Rows from block 3 of a small model that predicts nearness at each pixel, named by matrix and row number. Rows with one number belong to one neuron. Each number is 500 + 40 x the weight over its row's rms, rounded and kept within 0 to 999. All counts start at 0. Numbers have three digits each.
After each neuron's rows are labels from the 100 images, of 14848, where the neuron reaches its highest value: "responds to" is what is common among them. Only what is clearly more common there than usual is listed. The data: rendered scenes of coloured solids on a plain floor.
# fc1: MLP up (model.blocks.3.mlp.fc1.weight, 160x80), inputs 0-79
# fc2: MLP down (model.blocks.3.mlp.fc2.weight, 80x160, transposed), outputs 0-79

fc1.22:520573505479529512487458451523521513415509484522560498454504447498531530478522526532487583535485485531581491489427488504494460512517589591482513557449492528488425466556511493559534490494541505430480508419514506546417532433462459500499491500
fc2.22:551511457514423520499559513503511484485503476476549476557545480514453470517512481478456532465476478439459493502520558482525484530471478438568490437526460489495577522538426483491458520473516462499574479554526607512586491573502484560504406526
responds to: spring; cube frame

fc1.107:540520490461510609553546529544457491554556500501523433509498512492465497501482509493527491539581478519544553573449467518511453486483473567547507525467540504509567455531447505506536586490482496474545515514436528563442426406530522494483472519
fc2.107:514517552482470587414472428512468517501489467541474517532552507562578498451546512507543548479465524502487430464489533469469542552570499434497533512487532493543477560506550547552513519440471534494394524516557492508481468567481479546498485551
responds to: white object; its colour: white

fc1.136:424559504554476511471498480472481520523566442576546506524533533482388468540487491543451501420530491559443483499548509484569523534525547513460424508450482515505445516516543470557536514532448563548549496515531525470473486535533445485474453471
fc2.136:492477511444503506438530548475568432514448535455438521439552477492499477564562470515407502554461509536479493538421514523464482496524493563531508494468499578470537512446495516487453397634516488467476508482518529473504488511494498497470509498
responds to: teal object; disc

fc1.128:495504589467512514452454509518569443521517523530508486557521512486477569470494418563489506528512484501474425526463421528489539507488421473496471492532522469479479528552446531525444559542415489508536560568546469536435548520463460443482482461
fc2.128:512492443478479474463537511500505491499550546507492456486533503500474584544549551434561444474538485468503557499517459500531516519455509533476580474546509472494484500486509522496459412431553461482580532533502585437567473465555485542568556441
responds to: cylinder

fc1.133:512509542577491483504513502521505519496493512445526463529505570536437520476556485433522489577589467476488502383521491466504507496426601490511449491465458523510479534509579485526532499453499528461455442526430484480468475568530437501494530461
fc2.133:521504471452513486547510504515477506455563511561527480501545426519545579532443517594464476455438451461475559486564520495512509514561546489497517546514456500512523480530527474445509478451433473490644452463506535475457564476491496483482523499
responds to: cone

fc1.16:515532474450475418552499463517498459493545463460482485460433533485422398457526467446464530518528577524488467447538499468473531503506464470508524485442470430481566532517500489555507482570531533478502504548555550398540509533495473490547551509
fc2.16:372449474510484546467509494510453541516468524454505475460501505498568518500421536485534484504474513506554446521439488505441499453528533403483487475518509484499461488443501512497466491480475440465443430400458480499464471501592468487461440537
responds to: count: one

fc1.141:498487576548504487519502533561500503508461496546494531533537464476460492487504486434508612536510459520445501445466534431452463577506495495503463549558550541499551451551481502543519446476389498494544499485497427457446562524556466478534487506
fc2.141:494462521458486428488571524536484484452561443453527507560431567503466517502561527466497541544449560507464598553537542467452498461573488467470517494513494539512458432507498562489538463494508494493507480437500507469486586510488544470448456436
responds to: light from behind the camera

fc1.49:476450536498471440503490464486473467418563479508553516518437467485491483533502495455480527470593484507493596576522432491470503518529499542533447507544526591572517528472446538466484494558508538493491462553471444512456570517480557517532446540
fc2.49:512483508517528454455499439487553545547485471439454544499529522483466521509552482501541615505447523481458525409500596550490488533380533525513484523475493503486511492450532427546511525613467513465479515441518531481525512490492501483509496461
responds to: its colour: blue

fc1.56:537516535457542477497563518468517546505542506548472413482535492418516566506513517512500434467433486489451494486513463534563537467499487462439522517478499463399444491474506519535504481557514512543545487487529467560539434395462517531523487588
fc2.56:431541499561475520537461416524514458492501536502512545543485515527459431489507516460492566558526473510543481475513484478514464499546434536463509502516515472581574486489543520487517534468509469453459540483479518502455571629512409440473527455
responds to: light from behind the scene

fc1.14:554483493458473505509547517499533500490542506538524446454535477472473560480515463507541516561490431483463532483422492458566475533519515515475528479550528566555539530449493471469554478522509441461440598486447578466434541518532536467577548551
fc2.14:517470484576519444444470533487562539568491545454448475526397559498482495477524463471478456536460586498482514498531552521422528504466520475444562402491530451524449479521504489537509511508560562453533539471518508549512491568505508541467487508
responds to: capsule

fc1.87:525512500493529441509511545450528476488495509441469485594513506478498513550538509436518541560530476504419469461535465538408509470571493489485526547435555488556472467525544451501498495467461518462539443531507434495448540508531503526552605566
fc2.87:508547542505505545493462474553515465555502533480512484424513575509441506450494520548450468397536465463492539490517509498544478498529491534507474518504405531486530453479481542447493518526554484477483507419506536491546532439622543414489527475
responds to: light from behind the camera

fc1.96:515523523511529516523455555495452526522537437585516467510520505555463539472535504555449455527588486514460526548487616491520463472494502550533567509515553551549472549496471530537515504497545453536501499463449451573418492547441484463480455510
fc2.96:473490460481548546479535512488545549459518572457558480511553493557576474460465537511524481498407460506529488453431453508415489514494487496474458540559452492537466491550552520511510532473456567503523578534582528489456510509534440504559553519
responds to: grey object; count: five; jack; torus

fc1.18:481510510505580526437475492515475497575451566546521408470403524503461535502534459531467516534511560478496452510527480549478497485494432528488552472496532479497490545567506498454519473460508512511594485463419485482533547558490488540604535489
fc2.18:509500460497481455406427489524496424495513496471492486526563469489470522586514543538512530452544486484515487486538478468466501460531536565513505486522525475512458560421468525523466525525523457471537467480485410521541517463398505631526482500
responds to: hexagonal prism; its colour: grey

fc1.12:542490497500475458549496556481561403536594565507418489451535533534496515530538461554463479446487487526500480508453478483479466535464441519510512518490510490558539477456479492491501537552429484441550498541500434447460465462524588467431485544
fc2.12:478515495523578491435513464516468506464458498426549478510508476507433522468559514458512446463548495456442536484601515452574476509476519455437568440500526517421436591542464524543465537534522499494505507470507498520496554504433506516520499442
responds to: octahedron

fc1.77:562516500499559559553542476496507505461484500439502430545541525484505544471449461522538543525515522473539475491477553597530454476539511547447489496398537519485514536474562553483521516435456519523464501544410462526513505516393536469468522516
fc2.77:533489512469474526499525517438526575465522508485607491525493568442540498475508523471462442499456511549524546529487523537495420544496559453408496491546545474398526532499447441512503512464559493433488522540474516508452493522448506532457434469
responds to: light from the left

fc1.104:511543505552452520528510507459542449471589446555481481463575475528489537481495508537552452523570528511427464558495449527548459507613573506523571545504540521452497461520488615484484527511436513475497520518499519476462506527524485481521485487
fc2.104:567513411470469517460489507509558518503389582433526521517537498524520435508520503504479565458509486457539507539461502515444545442440436444510447527475514532510523505445496541484512528478562475467533508461506481478452527476577533536536554572
responds to: white object; light from behind the scene; its colour: white

fc1.29:555526517503490480547545479445480538517619503444551446477508480509454491502553513547498467479501434473480471476484544484435516488447541512535541565491575421511430477466460437475510510510565516579526483502451476511427504473427502491494521557
fc2.29:516531459458477544493539434542500476499545483532437524501490538455476501449551549465515477518559435477515532416574468469508506536494464500476445461502395497539597452526522411463514542456546487482462502560568491475557537524492535512517474482
responds to: black object

fc1.6:496533494528527479537517447501583478563483471500467498578526505411545537515478531489454459517535506547536481491533526532521467449450475553560493510508454483515603573473515533478536483541525442539559501611498495435530514521536517563467497552
fc2.6:490501490550427515430444511536474469484484555483507518503483593545502470481561528521537525480494450500520502555442525507515481566517490473523462538520486558516461445453601497546421525509526535409480538480477541542486460482404486543468466440
responds to: black object

fc1.41:490483500464490497514536568525457458415491501422478565459441562508540509486506515498457500484553476499524502502504498491509520586478494542569443552419504453617471504504465481486481493490481501461523436501508504430424525581558515530434503486
fc2.41:464514560592512526511507501452460518602496589494518469568439433494483461455443479502536499488480493454444453495530508520432459486528468540501485487562507477456460484517541456557506463538526500501507531491508429568533453477459478394531495492
responds to: light from the right

fc1.70:527471519476505505467506520524541479449548482491517509454524508457516529487491506453563557536524505516511484593583449526440419500498477465520528497513487521539513455446437508517538482507547461505508474555494547397449535567508548420447557406
fc2.70:532472570576458410461463444505473509555473560477505535539486439481466432392525530480500488573509549544503474451508508474511465561473554508448511462411484521592513524483434517540536471532552480507479477538474489516509462527499504520507504532
responds to: light from behind the scene

fc1.34:533495501549525462479501626508529495537468424523487489486468390483462508456493406492528470477539479478464461547506547505534486497522477511574481477542484534548557482542460512502505483502473502549481549546399448488532539481450444515424514480
fc2.34:456457452495478635557489589508510492435518495507476582520450503508526468500520498566492534442527483488524553499533564510550564524473521506469456516448456489528492483468467421538511471530578536429419516508463492471470510473519503527479460481
responds to: black object

fc1.123:492474457481501507535453514490402508497495492450504511460517479559457466498524447524475496497459453439514514545495403535555455511462503589519497504497467497582523533409504515512620477541456540460550544540481478461509454454537547529499537543
fc2.123:475451517471519514450532486490552554562499434422448494516543508436576557522468535458497501509586536501480514560537510523476473560522557506423456507502436523532529562494471422457554481530517519473509477468435472557542537505520427468507510475
responds to: pyramid; cone

fc1.46:577534481469481463518528533521485544461518521567528523492477537489486521522492482524528510516514494494474507494595541584475522543565500516476464542554565554424491523484528548440490369468433523455556529466466535469493536500482555552429496522
fc2.46:478441478499447527472440533559560483516525497485588464489547491568478568546543518466412543531482517486477491542485500399524515504510501481422553522463484462547430521548495532547484543488505501508514518539537397537486511527572502518499561484
responds to: grey object

fc1.43:468479499540560486511511548432466567500562503499520523551568485472475440501457461507482489513537540474403505528521471475515508476477558508540543477443502374491504532454473477477506467454583496515408514491492458532463478507475562579473456469
fc2.43:508493507448575570490452481524538524503534448529465466550505488538498551514503546505472501537538439457494578469498523549467553516559560457465523554428483552505505540513403472423495426490474473489466568436526421501486563493479535477504493503
responds to: bumpy ball

fc1.60:408542430501555492541483514536514485467512532583508424493505508440462414508511477494515459514568416535480493481495465496490457501533541501549480481434436503472516521541437438509533449486470470446468549516474477469552446415481513451548500475
fc2.60:434520476545550484480452582485533503532545515454468539486466601495568522446526493493444510426485542473478486446484543544534490491517469455530534504478569501424461474551505528464487511520571475421525450427538520470469541548533513558453493504
responds to: capsule

fc1.37:519538483480486525478500504529531531432591469597509512469493453400527499470466466519527521465483448539501529484551549492533485544576469499436492519465498388552472503510496570504497567523495485468562512469456534521460456533511599524484484486
fc2.37:532525583474512466477525481448527472550461489497513537520488506520569450465503520482485494554511537475424519502485452525501438523537483474524450480513515499564508550555511449520478535401506443480583534486600530554503442487524384484495542534
responds to: tube

fc1.127:502462543537444513557463448412523466437519442576421432474479446466485476580492544481496477501555508466515562583435424486535520460495497561473546502470524534500512513528487486489447505531463542544457552482496504477523499519534476453471565512
fc2.127:502476441479504458546521564501433564509491509511570572478516534556500520481553476494569564516431516526500438494513511497501424536497460453498395507521493491553450562510518478461632498495512502515471429496490490490508514528458559525463467518
responds to: white object; count: five

fc1.159:539480555533463528527553582501540428446558479495503484477577524448475579449578485512540475443473450495553404478488506461588467520549484489484563509520490526452523547551512473534515546482444465541495548502537503542506447493518463508527510483
fc2.159:504545501484540459463516529514519559488503455554437475584430495510441467540553494532475500489558506452439541511518578529451591537441515512465533442514575531539536503432569448522540475494521540520493503448492431489464543510494447511498487449
responds to: capsule

fc1.83:491525510485532527578429502473463424586459526481441513452493498544503551500553445469524539444498507438459477558502463539588532524532540542546529514449538484541518522437531478517523546511531526482490504498405505507570522440456467437481536519
fc2.83:531440527540512507534483453512505548461529427453478537488487471511542462462481547500513473454475530510431554445523520497492449457492360467546483492539453515406515499595516451466475499527444458513570463463566526509497470475528520506452497483
responds to: light from the right; torus

fc1.38:488519502455451488541519548518542522471494488442520501475458477495482478484472490521466521476458480448408556562432526553532482483476542562578535535400518447470486460499467545525491557547535484461482488539501544520621442507459466552487524453
fc2.38:598492472471547548448453464536488492562563543504508499469551453521515471586552505519521566420444479487453473476513525547482539472522510475450467489470464483449491392514524528461488539460518489544535498470503550523493532526546558455483587502
responds to: spring; largest object: spring

fc1.156:572467522519480516542500413617607501501466494528493519499520480439507527484532425530491526548438444498479517502428511519488528452449528470525497500507532533424516490434455513477531453505529537475492479423450443489543490464492568518451507462
fc2.156:426474523441510492518540541542475428517473553586469471483477521503451491476464519543525452495518505462474436510503420510474498454562453491475526525558481494507511544477443505559435456579545472489530475508564496579490424555522450530567469495
responds to: teal object; sphere; its colour: teal

fc1.91:456481465498533462540492477506516531496463500520484521417553539542451509533518464493455577462568469518484537476481430533476516574439529485508557551472534531581523405534544557577529522456480517436526446508448500494510545507465472500441492443
fc2.91:505495569464529501519493450480485478552478478535488491513443533517512572409568494530530475549475469530480454505553538423488559484517457526458518545560488510450454510471520406443479501575541570520454481472475464464481540440551524457576507486
responds to: light from the left

fc1.153:526544483495454542523534534523518515533523475468540540524517509482440551441569493546544528546535477474559519451458544447577531516501459473491530560473561559528513483515423497471572433507508438447565544447511534448526446523461441461493545523
fc2.153:468480530519451472430485459419462480478539517538457471540475617514538532525441553511439511486479463489538456449491500507486510452413573460438542535519460441555487499474507450485487502465493554517523480484546451502444488497426473552560517507
responds to: chain link

fc1.8:488460469559488445491519493488443449543493504456467485544524502429463539510525449554478511495502450519483464548540543486490462423525543538487483478503477483565562591554531549500444589501480446445498534518489466476516598507459563457515460440
fc2.8:473508508523495471447495478471507522445513488595504502547502538558522456421472499477501502481467535485444454503513465556492501504521365516545500592454537552481405501494469501519522420476515540435540431483560558528505461515503528501521487464
responds to: light from the left

fc1.82:518494566435510562469523541557526518473528407455551492533507521515504536484510391532487518521505515623457499417552509514517451476575544460518497465463582504483517516529516513477514500471518510521560505429524537512505565492530487453545497470
fc2.82:468527443546536447462451476504463534499513555533496554460545515438501507516508530455562468467522507551501560548527547465429567457461484557538522507516474507475512503495458539540483457496492524475481472552463491523502433562406547631535481493
responds to: purple object

fc1.93:499453488602499439497492480490543488542598516488494545530470538489432455460485430445519519527431476495491568540510544454511524488463467543546525516573487486532477470535495409488521451491517505523553469535524501555526515538560426485578492460
fc2.93:553545534446512502543583466501404532458480451510532476550506540496512564481505513547479536485482463494442491470449496481499483562537492406459422546485472474430543575495537511500554529458501472450464521428475496505458575500433504526481510467
responds to: light from behind the camera

fc1.149:545536526532533519478488580561542511476502494399485510457468533527464500509581532509487561478475486466490482520514517509505455428449447526467544486466460485534547483518483554483480488469548539533620498446555535466524533436502511482590497425
fc2.149:490474485456524496600465412501406500490535460465528499481424499521560504536536433552557489507458490563457486477435565519498457535475517534591472514436494545526513490508516480491527578481500496486450473524510528529508483497524517505423564566
responds to: spring; chain link; largest object: spring; cube frame

fc1.72:522497444531544478502540493530495496570544471511500500464521490537508465452555454503478535456567397488504543447457487471429536497434418553540470448512452488506472546500414461531535511537504538484505464542434408495480489554532539511442467510
fc2.72:430526499508437511517524505466481574473474452490576523541540468458466506569438544539539471515461474469507473554505509480497528476513530516434476454482515566504516461552521595522574496474472473585532508481477530512469524489479488446625521445
responds to: cone

fc1.73:532547474508434489513430520559578474497551435476443539512521494478551550516451463480486463494462500431441563536565513527403486453424533463478553474520483521466511519510504564459564512461495535487534550533494440532470556444518491527523485470
fc2.73:531471523522473567487499519467435519516521483538594425529479521515471559500497507516481567463499510572556502485440486464473413485530430496518525555507540538497533477521555480496453473467446435451410559437469524486451506525490453521522571533
responds to: pink object

fc1.114:540559522483524441510449496517522522480513559564481483484512450585485554504491509537554466551541491459482422564488485505468510456517479467535500528449475497509553541547512518484491511463491538446529515502521560366519529437518589540451537564
fc2.114:590469497439468504587596551513419506506532411500556510523524519465512456484472502505442551470452524548522494547481474521531509494533492509466487520489448489471469524527463598482561498466490449515443546470471484511449550542497558437553498504
responds to: count: five

fc1.63:576517526529438541562437505513482478448532418450522445503497443539481512479490507504466507509578509488504446497514593559483571528466497619471509500426508554523497487461581514508497528454482506554511440492529478532526513458499481463495532440
fc2.63:539514476439509448532585563538531499467546540508506514501516562482535551458444537478554549417521503484542499482467463522530500455510532467543587485489464455522574478539514575427511476448470454423484456570481447485515467551496496533490468516
responds to: light from the left

fc1.100:489466528489482492534512456517506540479513461639536497481521537533501517453500499547477448505445537519481520633452457512448438550451513521497546533458449487453484506533441472462511525505493502475497565473432510482526490531535511602445535521
fc2.100:556510519505507470544520555488514358558568524556525480454539463517491580485456452484490542460494488509490460411549480534508437574488468565503450481563514497503487448509479438447522457473478466483517502481547439462513514518505493481497568512
responds to: brown object

fc1.112:520526471522493443594494509414462475488487483637610427563467503524451496442497469507472544526488503562507502511503504468502453497486481573480508488537512547494445487518522546589517541481547511494546495529524540519537510459501533568486512482
fc2.112:436458459508540449506486403455484456506552514524506512514533407533509503527497491521501467449461504482469522538562528518461502469495482517557395508473512456521553438492423506518516485418535478508586504491411464497455448549481484550460531520
responds to: dodecahedron

fc1.19:478463466555502520476486488513462560421503527569476506536482536467471535560516523510562489514449500560446544584437506487467507492477457532518537546488517538494502511521585484495560510447386474455558510554587447527521526504555508530508530459
fc2.19:454462526503560547534561513418529465541523479521457554502471539490524451477584561468516514468556467430543535455471505505487566494520560487512480441578499543482518534477532495456423472526469506558477495467539498498417538502577454489563487523
responds to: light from behind the camera

fc1.55:457465502560521524535521432503542513489483427513452477539476621511434519448483463404527543552477523481439501503465483474522522459515450460469466541527534450496483501503534427513484518483459466509455513578495448407514499447552468544504493534
fc2.55:556547484437522550431503461543511536572512543472461508478582474548528500572529454525494453469540499478546542511538500488455492535449540517469508536528448561553488503529521541453466479494448578507515509556441520580491534486519507408570484469
responds to: jack

fc1.51:500548471448516590424435489534547472522494535550491520463439524471438490478506452516470532436547498512452477560512529458472542496517505462472526537441527473494524492514495421467527519512545524480489521455458515416544492460586417529445550557
fc2.51:527442579540484446564543541461472526452464493395439515543461473556549496466471515470464457539457572523557481446485501518568527453468507533461453452567491480448494502516498532511506508537490467487536531541489519569473531526429564464529512471
responds to: black object; spring; its colour: black

fc1.50:454541526481562544445543508565533463539520474528481543452496502526392519535534470514475506492542575508502445563497483564536479549492509458538522479549545549554462510477456469516643510417494508487514557518465515546466514510484485477507491473
fc2.50:524460409449501444464522542516507567498464484535483543479525402464529515563476441528466497516509479543569529490622463449511550493518487550532542545502429500445523494527458472519476512513488506450552511558514439555492550478496439509486485461
responds to: cog

fc1.69:470510504509469474445514504560469527498531556442524464573471516469525492490580458472500505548499508501508491446497523422480500487463567618429490486530520512518409567527508470552539438508531490554551533558527531514563566478546509511514515439
fc2.69:554491477484524545550545450476488495497501493552491462461487506569530485511402511506504518508472444439483514526484457536490449523495479461519461585586502426480506519562530531488433612410508499507462541511533543470467484507520563566542529487
responds to: count: five

fc1.48:448540546529455451555489519476477501477498510535485546495526534453497546471473478472498471472482537441512395492466428521540540470522548524499468543542542443455493560570501528522584563469484472526532542410416474511460470471516468476505504416
fc2.48:473577442497488515489486546489533473462503501465514451441569489511527461557560563464444495510474495511463509503468575483569551480416478533571487450526514530474518408510530522531531490558507494570432567485471479456572505508427510505531469516
responds to: white object; count: five; its colour: white

fc1.126:563511484446520523562520470485502555452495565529487527559524545534503536547476524543532498547453479445469370430540469481536519523527457519395464505438478488513494450519478422523538536488502543548480507511430510549499531448518512476451522495
fc2.126:534491523465469546503515474443519466510438448529486481470575508483518409407499509438497536454489478499607535568452506507429505463493526513517491548500481495484484533435532577432467479530493511488478512485549551477490480600446478558485463475
responds to: light from the left

fc1.59:515471455465462529528482445525518465543524482522519522552548517467510540493529529540518421575462536391492629538487522531512501535495450492512522537420553562495509515525520535556491457464435518506497478512545501477470568556567524461492536529
fc2.59:514528511502502434492507512539513476448504397490495515533481490609515584498474525445524546466531471501484448459515564492578443520465523498513523489527445508499536482439460527502534529576591480542450515503538479522544512444513424542451504436
responds to: light from behind the camera

fc1.120:533522509553534492518549463581534565494468509508624516534576466547504431469500507533471486501531490537563494497518418504545462508550428491539521464464475572505484480489497512576587536500509509522487453454468448468518505444521450500479545463
fc2.120:425502559521515486510490504537463480505543541441507498426418517489511531499523511474509537467435471480472520555501450467530455504459531449422500470504601443543503519467479553551496478544477499504490521527490514456430478602586580512527546492
responds to: its colour: white

fc1.155:537535434476543513502464443463519491507470542527457498450591547448522445497505474511501528553483497521439574492419476547537476478477523519550533520519505471456475569468424552464464506509543536518519513574549487427502438505440501517418558487
fc2.155:478489522501456487461540508480426503476459503631513518513506541521504561496486572442535475536553496450499442490559499508480456515525510441505484423551549462521545499543568505560484541497502464440554493434509507495498565484455491527496395473
responds to: red object

fc1.121:516477515446499486492500523512430551444497478540514484492378515475436508488459493529464448508515471566553510479500539486512478564531408524457476517462555437427564502455511503519499409550584522488482559494454519480540522429516530508510468509
fc2.121:558540481521426491556551453499531473545557533469497515505551555550463520499556531490490538474487503448464545488541515553484470480488560533571549544531463550478393461552497453519490561456457545567487424456514477482477526492445452515522482457
responds to: white object

fc1.10:499480561518511523526497465523550517493486528475519475559494531434489518481523447559517470562510467465448545499451513507596490567515509508537467548576489460451390559500472456454549501502461480518539530473498508471519490430469433573502404483
fc2.10:519452424535525460501418487477424506480497502543464520486446553466500491450469526513519520569512505520586470524535459571496498455507513461515588525464521530566484489453524490432458490495531529473491461494555464516418437535587544526480544549
responds to: white object; cube frame

fc1.45:501541501437479482505471588500504541520499491532521489446490524489458570433523460574526483458602543487480494493483499470461542500479537451501488568479505467506410495456546464477538457597527479511495498514467492446470448598472508562565537502
fc2.45:485419542572561518560496464480440492481522469442561510552542486460518459472476533391465447499444503559524499477508526497513459513439446553497524481514493537463527508541485458457492495428488557447511512495576560526550520483519497474526409520
responds to: count: five

fc1.54:516550451429559498524576434474509528405514555433505532501469540496537517551510413545494467513501530468466470469510399526540528531432494502466531486506428509435494462501464498533490534450600488515471483458464507470449449488518490514520532488
fc2.54:448440529578577536587494462444502563501517411503514544518520528533444512466469512442551488482469517538525477510454588524452445477497447510464473494437578470556502532456498463469500557525472499516452526496531523530524477492474478581497456474
responds to: light from the left